A small model that answers yes/no questions on an image's attributes, trained from scratch: 97500 training examples.
Rows from block 7 of the image encoder of a small model that answers yes/no questions on an image's attributes, named by matrix and row number. Rows with one number within an expert belong to one neuron, the router's apart. Each number is 500 + 50 x the weight over its row's rms, rounded and kept within 0 to 999. All counts start at 0. Numbers have three digits each. After the name is the row's rms in percent of the matrix's.
After each expert's rows are labels from the 100 images, of 14848, where the router gives the expert most weight on average: "responds to" is what is common among them. Only what is clearly more common there than usual is listed. The data: streak pictures of flow and ridge fields.
# router: router (encoder.blocks.7.mlp.router.weight, 16x128), inputs 86-127
# up: expert up (encoder.blocks.7.mlp.up, 16x64x128), inputs 86-127
# down: expert down (encoder.blocks.7.mlp.down, 16x128x64, transposed), outputs 86-127

# expert 14
router.14 105:525552464561505566449555435584419539473481428535372478535525453525458529512440429478460447473478472539511551449543588531468522
up.0 095:512541403554415554537461493548436558497433441469512472577444552479527469500500429486436462546502407571564528476480546525544464
down.0 093:507502521504518432543509537506459549465541549466484566504389452432498482512580513515483512566502553432516467488508525567508471
up.1 093:518441514552570513539403434416433493566554531522422492397529439571540553408442471560503467469537552525456470514525494483443472
down.1 103:417515532423433482520462469488448520547498486464562367517499550481478424537518501404526492506439499602458558478509481505537459
up.2 121:544395415494530475499495461474619545498417484487463533482539480537450529474584406545506439439549529438501546462536522496379514
down.2 119:455502451482535511508443503528570547428472550638496504379420586515474422497437495482524507449519485552433425570483496491490478
up.3 094:474455437437490570586445500523493450523499557543495518508433508449495444485444436486599462439474382574582510506461511539466449
down.3 085:470484425597492481544517499589481492431516369597481464467497480555525465496550504455433497449511523581535489486600536634475491
up.4 100:467452505481501559535542445548451449468508459562507496542378586492475477490456498490518557396535538574563538556486529574533523
down.4 094:515433506506535512474479516508459440557454539414570548557603538511552410390436523486504494500510467512576546616403475468511490
up.5 099:555455521505551460531449503447460514532563526505460525353478496590531519418469531494506494503504515515469504580552485570472463
down.5 101:464465478513430456526521484495452531582469485413542424553505479484496472521513527443506549543461475532529539474568447544565433
up.6 124:475476423528570479461444459526542509507468445464465512578566456527469556499566395491519443416496532486492495448536543506402526
down.6 117:504487461486513547474497514511576567510529613552458547423436539441492474513505505505545493514470507481475368521445541469477506
responds to: fine streaks; turbulent; parallel

# expert 13
router.13 100:551546520587570475485521540515423586562525551460362584404546471485549508462476528632480458577552463428479521509540442489447491
up.0 097:521526511494438491413579500527435505490518437473442573513510461452442473511473479520560411518484403499535558479516559484517535
down.0 105:427547540523345505496494481482467496494482575441463567569470501459489547538534519480611541575384556495429459506494491593544503
up.1 133:569532383507498526511577502550457555460466450428494418543500482514416510493478511487459511522506559480544483423517486521444492
down.1 142:499466421460514457543502532438471512374515511529519518439418522475408471506631487506514533436512579502484454446627489621455563
up.2 100:413439423470490554498497464627536494424497456521511465588421514515494452460477486453485532467486470551491495516493577550536519
down.2 076:560530490557522522509514512506545494565440462546434598501445522519497524455459555563479500463506488483539563517500502456515439
up.3 096:455515497583562436532447497537448620526479504432398484460510467488556511455454510551457606589502474457434457550515431466457491
down.3 100:453457501500548552542493484503479423525502500461588426471533489551546478470464540499486464448574508505597473503561527590470493
up.4 089:501443426493440612536496453492580477455473430577561463539476540429421479468556539428443512414523539502549515390478527521542614
down.4 074:537429479512419446454493597517566557486485509595494597561456517437504451453494513557500503511512463524514546507446449485499533
up.5 093:423499464463512446456450526545474517550515431444550384585442539548519509428469508434540635542448472561442474511481448519516461
down.5 098:456532487510430432467438505466442547535537513431541449592519537538486567519582510490524492473530447499514536509559495484503565
up.6 110:471520459484418460569474500540464540470487458516483466559517523466421550486449496529530512528463492548490512424538513515486533
down.6 096:502484467454488454487468503499484521451559558488528568550440460501434545457523549504450532504453536527494551474515519607523505
responds to: parallel; high contrast

# expert 4
router.4 101:538534482420499589501440535467578479508561539524573545526496527497578479528492509474495478419517535532552497457524444463475441
up.0 096:488503483536583452372563556550496562481512523373473558479507493600544493497446418526535503549547544433452443514511459490462443
down.0 092:537501526505437526533532452425473477542481554454499591541532503374537532545531460540439455561558462357482518459432651497581572
up.1 074:491443485555580472504521436591522514515523550462473533560543497568531483444476430496395503497454409453403455588455576500496508
down.1 086:527457522421483486571552537472495511463511452402472531573426507397507619508539480444491468576407496431507540448516492505576532
up.2 084:475526536464432497514440488464499412426449431503559466522520557504520395565572532500498596515429523446500493483465547440526604
down.2 097:449423404470474422454461518575617386453471524533537472450499475544478435530478510511518596464482411551495473564476468489488432
up.3 090:497432494456518492505484540524459481535494520459512433529501547538487491395477500535547532499409488510461468557481525584536502
down.3 100:510584559408512465458440509504551469412488515509517524564470511455512553539523531450556492501443528477439556341526533521458582
up.4 080:474475483564513474456539511509564532518466515412519488558603486477535520479554529527493461519493426354493561509522556505454621
down.4 081:524495473498538558537514443537369533469547504514532597574483485343440560511483521486507470552497454535458556511613488531459448
up.5 097:458480465485601404371542532500509605578438528423444554446477462517533484489521524586389567519524596408350492505438486495514492
down.5 096:506499478434523442503487482488497529426544567469482540505449563474458509477578502437491462507434459441467575483548577598531553
up.6 092:504503547506616465418457519530488516563536544429487555514517397530550602483480475453621465516492481436448444509488493489433458
down.6 097:536553482602508502522447411450482409485490516502475606555544502363506481449449491591452499564497457479560548487472564487572544
responds to: parallel

# expert 10
router.10 099:469518473552509460564444488526535489557424501503477443465593503528508532500427443507542500528598373566554435531495501425404503
up.0 107:469467434500450556446486438562502498503509486511463469570477453519513514509459496420408556479419513536492500385443527528557499
down.0 092:496487442546455456509490576486426544433445581560472532423459505397432486528532517507494553523461440509514474523490600446479608
up.1 105:447449497466507562487580479475520477444565571535459479488434568563516433429463479544493513487465515458453414595454566592555462
down.1 109:451488525501448463544476496509443551502466516550468529491465548375535472534509521478532452597496488535519586498567523513552640
up.2 093:563453576611522481458581524508511575498482455428581574550586529542454449437623418517511410491504533434479540516515507459472509
down.2 093:423446477521497434422500490508451576439506561431463479435451452451465542543436466471516499547538456554506427522536476579438498
up.3 089:558562479559554452480487479510529639443436490489524469492561477555504508544526495450510557504535640482380509480560464392476427
down.3 081:524466575490460517513474487482575513518525533547609482453402453524500493447581468409572459468504534545449444473550535452485446
up.4 108:386509512508491555471577525508516466482548550476464490478482572606522434466461446428526492482441503480449460557435551524558427
down.4 094:420513462495520457542518458570552578507512539544477580486487450422473502512514505490470473563474505536482422474537445401486627
up.5 101:544515465635564467410532462497547622485444456524505529490640493502533500532558505541421535517615548406458524441519519432438556
down.5 101:491424528532486476430522466492583493504540532532485515397445487604491565525484507485556500442536487505439484529576531567471370
up.6 077:498505471470523463458541473576550565523456544472525451532532463471562441517383545476409581535542469451459474470536449416494447
down.6 076:533489533472568528536536467545538489500559446457559492553394471558503479542519485448580450447502514557465477519400582490517415
responds to: high contrast; parallel

# expert 9
router.9 097:442517433541505513392449444588520566506474513510458520466495499504578516534441503509499586522533504513412479439482452454526437
up.0 106:488559441482479449456457494533508566518543515445498494512499531513600529541496516470496572558473532488407459454517432410518458
down.0 115:459459493438473510504463486491526455434536548601569441513406541450499470517466474466602587441489515603526535488586436515526463
up.1 085:519412583447636439538511547452468435520556466505516514485546503526442510421482515538502475455544491562488486513465428517468445
down.1 086:480564538475504466558507472536480523463517496468452542519550521457515504511525561518493441564476471468490513427463553527500587
up.2 109:506508416475457520563449504512491532522544451478546465528455471490535503461501650458511503542477507446510416470561433522460497
down.2 109:502437482486493393488519471533480504557478439513600508617519461425464429545522487544575528483529434576541516481462451511551495
up.3 099:465480608585469474508523518448531495561496430457476429487545464487411493508474466495543423512556433482597570555480597491553478
down.3 100:467456489478513490517507517492527501591530507392478519557606538473529478454559474515500544530412505468490438523407520460528503
up.4 092:553445565452517561529539535457477445500494555505540539461514577479376489425481491487582456429507503565574522477444490439546533
down.4 094:525511436567514479461512491490466513611444426436474516527569480521498496561507485484492474650419556499529429453422514470504519
up.5 087:510492467496472492522506509573458540427434483509527465582406564430422424497479478492490562559551481555506476535544479558538436
down.5 103:503494531440522592446487435452544440372494530563506533503427470525504541556515531414523446385481573572502530528532453469530518
up.6 108:496537451482417516595461534421459443537574491443513487489456555495520503474476550483522455589451452500557417489553460555506468
down.6 102:540530486469514425482500498548486503573476496461612515617562481425432463474540491490541478534449477538508547529511505560510554
responds to: parallel

# expert 11
router.11 101:473504549518539454588451495560587493556479525550511421446474510524560507508515554464413432547443446490529499516558546505535556
up.0 080:466517548470596376628467530474560492567507565554502434434476465549507574600540467457553516488431524552399474544532503551452531
down.0 082:572557457533511523475533521548486460443488479568496478552537473479524471495501439475472486546424492564468591457442543477493480
up.1 096:456426537502610391578477491564515538629453538554440409439452470558493493439449418593518454501506489609455496543498539478464473
down.1 090:478541508521524584539479467533475449456492461455490568540647549477510469541552494481500458543414516530553540389427545457495530
up.2 076:504533443442434625551447487562493536494468470482525472643568423449510472583466543469450536519465483594564507434438492525554405
down.2 099:465406520523550459529460415469508524582491493490574403529495543509495490425503509596488529475659518516436539544534489591467474
up.3 088:494497508515504559444520460505511507387544434459545495532462419541541565511551586457447505522481511393494430421524527505536575
down.3 092:520461441472551476419529554520500513450505568643479482459418534436494486549408526444505561515527447560473488518515447529421511
up.4 120:527460523577567503544482386489477512394523452536496538497533418516519576539548556420403493456473540402505468415495546501460594
down.4 110:436535458482491521491528514550422481413499572583457497417456527487513503570461479512484501561428476567525483484471505510540524
up.5 112:484529472564450458604451443541503501498446572535456437467493435519565474540440459573468534644446445493512459544467567532539479
down.5 118:544443536529604527506547496558538553509463517558433585531516473481504582475529496499498452452440492498587574457472572483539525
up.6 109:462530580436407600408576562433482423460602491484490476486534606542506483448442500463511430514493406457569528545481530469544564
down.6 110:476532566423490596519503509487523496411470516469550526462409491510482490532562525383549549496472508439408379461540451517478561
responds to: fine streaks; parallel

# expert 6
router.6 121:555454450489495567534526501467568558530482439494501506573545510528436494411520448478504384422502476505582585468547542519446544
up.15 106:634489553505497444557460492407527571531564484542489582504578499558498474392514542491470372472485439438555641511548539530457548
down.15 101:550507454468515543535458509534514602474514552537454466477400541514520474521464477499470464448503501512407438514622427544524457
up.16 089:466485523470538567450464547483618459522564583461458566525456525478523472495527462509520512503497554441420451461453531475529446
down.16 106:422508585534510533517490472497528459349473504477442468479531508566571611520461536369477503429413537533527500523415624462512479
up.17 112:629518524497520484543484510446550522522549541518475611549542518519452478401520474479508353464506468442578621480520554533468533
down.17 102:485481526517482546497480476503484556469527524516492476464359611472542472491465501437466475404517495561428405578550484511517445
up.18 080:513407463522533479547423477504469477535526465535471538484517494541460510370455469457515488458474528517501566569501555604491504
down.18 085:450596498478439545491440536501489588513572525423459486403436548466461406496511510565434508583491518441429392560540417525514526
up.19 100:513533466513431516460577512517573532577445490441521382511537514583532391495447432526475491579512421551560476510491481448582452
down.19 106:528532492432456422559481520519515524414485548612551516507443568415423499514522442455593412421510474552526499484529548507493616
up.20 108:503498459474502525516485480474493538471501490485449541538489488525415551427538392515561449478467523520439524452495567519460553
down.20 107:464487461565458556516540510503428570529493592572392485391373471439517526493399524554435521468541497505508447580481493516515435
up.21 115:469441459493539376474561530521513526570439504510483523492435457444482527499461539539550588519624545470503486569573437532403507
down.21 106:515453478599450554555550471446440452544492470393507485641485452527535502489511521501481482525527449452544443519561510505536444
responds to: parallel

# expert 12
router.12 073:533471515554532583451494472454540487525485499501427507483543478558554530452520513508516450506585496515549511461487559477488444
up.0 077:541482523540463438565470517487489534460393373545446455461471483437440479500600460575486514565553494524622581541615567547474598
down.0 079:527508472412416422498530575527475595503482603507532492395406530395511460563556559465514464488520517525508445428548454531539552
up.1 134:527448445466505577561465445517427501443541542528487547564472533470484537437500523441518488494373528517486497440509536499537514
down.1 123:518447456564543427431510453487560488541488491426563475506567525559535435478579480421500448496543479390573570431636504510493506
up.2 099:453484417483423574510463444559519472484498476559502473599480540477509487527434510430495536502398501559551476469480531505549493
down.2 101:508463481554546406424447430473530593518449418506532457474561485573535583421540501467531464391526485530529551540620425493433518
up.3 092:461466508537628499392595523444572466568498489440480463488505443480452544469531486550567448451652469464465501498489476490433478
down.3 094:418471505560472487510523501498455554486445488518504553480518562425498475551449532609424537499534456487543482494453561454486524
up.4 076:568346531424477492482522448440455400442595483549460530453483435503467498375565526455501464484528472521525554527536492626533509
down.4 084:568560383565516449477553531434485560573506561418541609519571548429497416489572497626471491557509527428548532496516451433431537
up.5 076:432483532476466525463537480548450547451449500512487467537446572457463484459429493399509520513487445558482585552415469496608437
down.5 098:532519602561577462501460446478477464458525312492479454533496449591401579462518478468501525422503435551464478552534497501445491
up.6 078:602488456505485576502494475504471543461486563546450593480364483435503493499468506568506491543448515539481484497511499520513508
down.6 078:421516507582526475551449477447457448548440507581476478519503537446403535475514466392552476468483472537516470510561483465457528
responds to: parallel

# expert 7
router.7 102:494497539496536442470586568512490563477461457475509485468503590574486424420535446533435545451515584484452565599485496531518510
up.15 110:478471436522505500453590484425588533507473524520503511497506449504471540544530453437468457456561569372456546542510494477352485
down.15 100:531493462494513468412537515503471405493562561468497542536520477512480468504538474584509472556472429461486485513411553511511452
up.16 102:539572557440468523496580506509533565419521524483513490514438592543502443478512497415432530462451550484487596540562516540579516
down.16 097:568530525540568511499538505568424520567505405502408528582566426467431447445511486532567520576454530460513510536347523484506485
up.17 134:506445553516523487550548534551454424504504508555532529457399501446457483433485554499606450481511420529552472622490438562479475
down.17 136:454562490405375546542526544447529452501500504464565509382566594503549526505610489450586542472438497502458406459464431472485498
up.18 087:524499502510453582599392516478475436473491490470522459517510408459491575569489548447547468492472412559539486464447526518531411
down.18 082:508548481476459438514514489528551533508449555483574446435529506548563536592494499487470481493530501539517554471573473493503500
up.19 084:498456522505505445480544545483476513493505524502415498479479551574494494389560428592448509529482528393474539612456598591454586
down.19 086:437466488504504544435462498498500466544499445492402518605500421470461486541464486493563566477532505482467440458383511451459447
up.20 101:467548443461527441512556558547554504530547607419493484559546441553531443541469520531505506635395525471436385513450471492522466
down.20 113:559398522499446473512451467494486567522530537477580547623444470524487444477526537542543534504505501505542472537480500443534550
up.21 110:457458525523532428458424538514452505570463440493478486511593493470447456458576514600507542532543455557533524503497514538453556
down.21 110:361481451568576576477500484514540442592527380554423470467462501521494570465466522467471488446561493556523514467485505517488476
responds to: parallel

# expert 15
router.15 113:432451539458525441482485518553492439470570521491534478595448482518467549440419565481579601491447482548461406581416490510496492
up.15 103:503477482549504514433581483564509519504437421512501405563560463482450420522500498516462429484512482505523611408540548500567538
down.15 099:509463521469449485538513511465416493458603571550545544456473506535523482478537501443584550382574468517530503577441532572526535
up.16 107:495431481514493519434505457408604509461472508508496615457563522548484490526591376479546441452506554453488540502463535444484532
down.16 117:499549533447515439495492484475572438580518456411586455523422510539509505535479538419503536530472526519490610426581468457459469
up.17 095:562541504510466614522496484515441487500540494514483542542472508417535519511530558438517335502527368492583587397535514448528550
down.17 089:580464511528527500544524478514548368479513441406565514543413454479491599529594520377506445473439509530599535386508552551464541
up.18 078:572449533517556479480586480522528473520464443437537435589460487432479533547474552501463433587540421485525475436553507510453455
down.18 073:551484495617520501515506488481431529497504455427394479523566455453424580523456583514546498500544526564529401494490559579482537
up.19 093:502569494528470485464456507539490532510479530511406520447508459472557518526466455460462423602499358475528496470517540485525491
down.19 091:548505558446553458487521519419525523482442457480508578417530435542489553464585539454489436450428497399524511518429482411502534
up.20 084:502527571456597419442498542399424499518597536461419599450525452590515549482474517516550501476495554488424466522465452584478498
down.20 087:456525426559550559499497523461608609493497598557442472460498540515464471491446471501468399539492488559428430567542420494533481
up.21 121:522533448565501549557464464543434547568474494509399458456581455474527544553464503542450506589516370524532486481543566439497522
down.21 114:517554534490447448506479530468519421485478448412473548521532501515550546525548503445528497496473513388548508511480484398533496
responds to: parallel

# expert 0
router.0 110:525569556474490541447590483450581517520511578475513446427497550511509494564456539501472516568465489498416442512499481430594421
up.15 113:467550482481499508589550513640480518514484434467508472500458616565497470446463449448533432493491470545550498519552525466477493
down.15 104:451499483548509571540519488496476579467530437534528497474422561417460509501543501497510554372574448531539562595595498477520561
up.16 117:451523437432475481505597522602473529493514567493451427442387568534551431484380467515442561520497481560502455586555485553509467
down.16 119:498497486536534507438568462522480470490457429549441487470427505498489597482515477541456469459448446537445505418624590659491579
up.17 082:498513570477527461403632530492525464545554554456511471508545407484430469527468561610520488585493470501455507562420486473569501
down.17 085:475528522522476532523507511516589440539500536510450472490494462558541426527484503418539413510387498552393408540518498486524391
up.18 122:445504498458470523419531466534465511475493493558427511471489505462569458529400525513482552436561535580510555530492485526495512
down.18 119:506495523425495451480422457505473502428462519511537522590421542457467517512597510461546509409496482538485557532495627596510537
up.19 079:481496506483436496520553479430611513438493576470534498506510416378482519568523579510507504548450435450444476511535474501520469
down.19 078:522487512615554491492499553534491438551462477431543473559570481513446430478505491552489524616521483531497456494543486391468399
up.20 080:520480503421499534463588537536503446509493547556540498522452571440396415498460507502555478510539473556575502555443512520536450
down.20 077:470468484561501532555529470521460541560503452518559363468429484557468424456398517441416491528557484437469512497540402521492484
up.21 109:472573503408457501494575538549508517555503532526496421455462656529510392518468474474534549531493494587513478605545455513516421
down.21 115:491453527487580614448554488492446539421478416592457484477368570497461521463463541518527554446519521483452569533530525524459540
responds to: high contrast; parallel

# expert 3
router.3 103:566397418508472437526602491452478535458451506485556537510471523453513424517576547506406548531526574404478586500552426595586499
up.0 084:448467535546523429514427499495471515548482474521483467467497452466513540525489539602527516536579483518486492498480483494403467
down.0 087:521510484509528442543525523466514567533511475521522491504452501507531480549621495489528483475519551553441438495597395541494458
up.1 087:517540568551494454477502473510429504567551443436436492453545419523608532535484604524419434604492449431550467421549475506521567
down.1 096:496547479501437509442478522471444512552483540621511454441401482472474515548491547570437638523497485523551507483424597507560558
up.2 073:423470444477496551418504452514509475545560483508494503552459472494453508476443471486517462459552425527580457500498544509416492
down.2 068:591508508491503410460492512434506534424497387411490500450504537600524385469553459484505485485473498522529519463562486575505560
up.3 100:472517457505421518494567549442472496499497549468428445438398538530542464401423454625493583568553516472499465582519498540550452
down.3 101:575542526513519560504513512463482473574503538563557548477600595524497502467558520477483408515525562442529523471419379474531498
up.4 104:503547491461525520419612548524513599457467509491535470554464582507487446528488500469412541485526541501453526521507490497588489
down.4 101:451475482572521485464537501476488396589563574399459466557552542529527500512442521503505481576563465426540569551374586537509457
up.5 105:513435412438412519559608527435521468425492536457527552590437551488462464466545482485501563501477571474476564512500489593567504
down.5 103:491525516590565612510509475463480438579505560532454594508613466442533494416498483565441462497552452418518541510382521439555468
up.6 084:488495500426506642527517503489544473466576525469530482496435548521511544462478549439514460453475521523457402441572467519479555
down.6 076:428524481465432451437493531541509498470435384512583411495503536539495511481541511453515554509446418436570520496543487530504547
responds to: parallel; high contrast

# expert 2
router.2 110:435433436506454520447477500438525477496475522479515529543567401427516529546557450552531554463516545438502431455410476456456534
up.15 083:566488438541551536509535532568462581489461459497524507477541581509480430488446548474453485520461468556511558496538522499518454
down.15 085:483536472474496549573475549488483480538464552657518473479441547371499483475490533576521522481497544505517460426637411477394576
up.16 121:463418462547440586550474487490466483472444424489518435510518427507476488562443494456383538491454473579550526418443537534569452
down.16 115:514494478497493558459484518462481535552507516519430475448328497476571488506495498476467452564486511451440454488576398550483427
up.17 099:568548441461585554519493513592481591482497448510444496512489529612491538438427521472465453481485552563430526454567536474484520
down.17 097:422479503481569415486465517541499514542488576494495478479478406470508513433453535523501565404586488591468489545523565516490463
up.18 093:369436514521547451466567527516505575534463479519441447535505433517533481560428551578451566488580513524503508556465445434511483
down.18 090:497565531441455527489518537511404423446488409571543453555481563530543522543475485407458526547488406576521504458443452542526550
up.19 087:510534511488420581383579482457460438448577538497562547472474602357492481473540503488531561505553512440548426526513453521506549
down.19 085:470511518509449411537416449370542454507534568450590554523546494537468499469569470564498471598494604424534444522430491497519505
up.20 102:525517458468443483432564527406541445525509519439565547551514547456452463481569412509607467564513532401562457472507470510442519
down.20 106:577465497566453466521473509460540467443538485444466548554535467491550503479576477554434489669476507416527544570418471564461479
up.21 094:512471495479457477444563487406562485503478575463540555387487503492477457436566432556628494528551511387464441554543451526479545
down.21 096:452511440605448483502452525508506452500518468384466590521594472521534479484474482592396501592524480402516485600448480473512519
responds to: parallel; high contrast

# expert 8
router.8 106:537482456453414457534468534444426431456534580478522475515433425420531493521547561477495564606440466447494500490468515598556508
up.15 102:437487420541536522406586464499555549527487508452431423485470462538491523470524468482510563521525601456345487486481560485547453
down.15 097:501467480426439554535557471542549511447498469422552462572539488607506415533542503409535540448461497546455505509411423449556502
up.16 107:496533457503423502520412514457454480477523563431510518492453520482563521490557485473581581575412569410406434423501489489562478
down.16 112:493516443574594559512590468514473570581544556477466536436448485534563501491466525494490536447509501485461451554406525444557409
up.17 085:577337550486522479509565428451540486485462469582569480518496447485500489439573539479442505417538508503527585548574488563476488
down.17 075:449509509553526530535436487537494499536445490554487575544627556467477540583431482549469493527555515457458439431433509427482517
up.18 104:574376467466485451485569425420533495482476491592483488526506480459439483508566493557515512460590493530534637575564526599448499
down.18 095:462524540500550474477474503515532476581528564552546591617652513434564510555501445508443469545512538427465561465464562418496506
up.19 103:405526440583545505456520425515577567552496529519425521489546510556568537506458478530525547477539542469406500476504452380487474
down.19 104:467469507436409430498454489467522435471472455390598381551496472556487484494572531395539512516450480501514490527589459537568471
up.20 101:461555483485491483529427569527430470496517529442535505518476502535573470484507534536482573576467478483544384425389525454526588
down.20 102:483474512549540526536503485531457518544498551517428466406318501448538512470439568475493560501546442538466515516510503465499398
up.21 080:531541485508445502534407582532439482448554512430568492535460528459611481513560562414545578583450573471464439386487463496585573
down.21 088:468463508541593618513498484532457529610520543509404457405436461428528486464429519544509606476509457468505463522475546445499489
responds to: parallel

# expert 1
router.1 065:552575566606509562546400453434405493488530420511523571469590536536471542495540427538555427436473514477585500464510534432490514
up.15 079:472504491447505527440465511424414543490623476530447505521581418554471550427461507581496484454524543447562519495426436513540496
down.15 104:432516431514534396555506580479615539473493566447484523540558497452540477539491483550503492653505462343543576452480537578518540
up.16 110:518501473502568581539495432620511460493496487533543474517497524519504491550416431369538466494481523567527457522500467451470434
down.16 105:486475615552449524440472490538470433517484458577492481471585458457553561556470545473549459514603471495562597584522591536455513
up.17 105:480356438429530532489507505561498469520537585483520540526409500431456445423450509479511509483496547501544488597452480571498480
down.17 094:521511523538571632522524502527417516441564447532428483436451554500520558499498454424558524437497569548515448507458450416486460
up.18 090:502504491573617426427507501547508626542467481520477510555546437489529512464527494618459507493570550437493528411569444455450561
down.18 091:471524442469437502479492512526512543429495524400466532551446494454486525461457456571419490553482414374509556489507511512512444
up.19 107:469366490548569442508537483485581442524495541464496539472548428514464494425491539547507467489601469391548512586534511518472527
down.19 102:530410492479524509499527428444561464476533465554551498485455513516479469397492433502540516408495587488539427543539484529460534
up.20 091:471442509537635513568486425561580422539435527470576514515463466527516531557477422443483439449434504557478451504516480511468433
down.20 089:461526492482428490491460482496561545456581524541516530608470508505558555474456526466551475424479431534518555633506565429555488
up.21 107:502449556561479569474514412444471414479551512519444500494519349521493515473522448508500452466494452379519536482495569591482510
down.21 102:476518472501442448447550486522596504491521435478579524519493602443546380534591505444543512537449494406522505442595525496431595
responds to: fine streaks; parallel

# expert 5
router.5 077:472496464543529512415586537552511492564447446497502481479442426436502439569482513526423516515626475544574530451511500534485432
up.15 083:502535546480554590492461482524484542475557544510403564554521500511546602498479474528502423557459432506482492444475477459532493
down.15 089:517585516563566453489529461494524589572436533396436453514606513465592523560529474500430473559495506394495453560452441408578479
up.16 099:466488350603423546477479432523489548504419468469502429523486418451526434533524450553389576588519476428524508504456551466537461
down.16 103:549444484517500484492420491480537532533462549458528524544474528497546426530623553518494486496514449439546468531437529598484470
up.17 124:578514484505561439422528498522560558527521570432494550532484402531602477526523516491475529561467558385339480455533461494533478
down.17 119:582466547416447535493491527412519518527564603444539580478397548442549512525577534536515513521435485469500552575443527567592441
up.18 088:475518535519460563457536517556436486512573459533462499535467569511496448461417489448505410503494417598541506489467518500575484
down.18 090:402479495566552530508539488512518544623417499475434445551525443481563562457529533571478553479507460453448473505439402422475445
up.19 112:494464543383473431435542511401451414524622500450394507448520463536513588496477549503503502493513513474496515530462414525452474
down.19 123:513515498455532558508539572483474510463482469471532495518453502498502446546455487444527391513415465603515477376560479403500501
up.20 074:558479491561514526516503515538415515497497523526464566476476562460523441405508591445457506475509425528538533496549422540516459
down.20 084:446469513595499537538524481437540500585533456453394533476553500455542550451482555561478542531490454395479491511472392422514492
up.21 089:569543434593515502475512442526527575571495454439469518564537442492591474512513557465415515514529465442534552466502531506527500
down.21 077:519486488510566560528440460476546552472536616456489539498508550476574520494545496508445542561560434391442521617436462548561432
responds to: parallel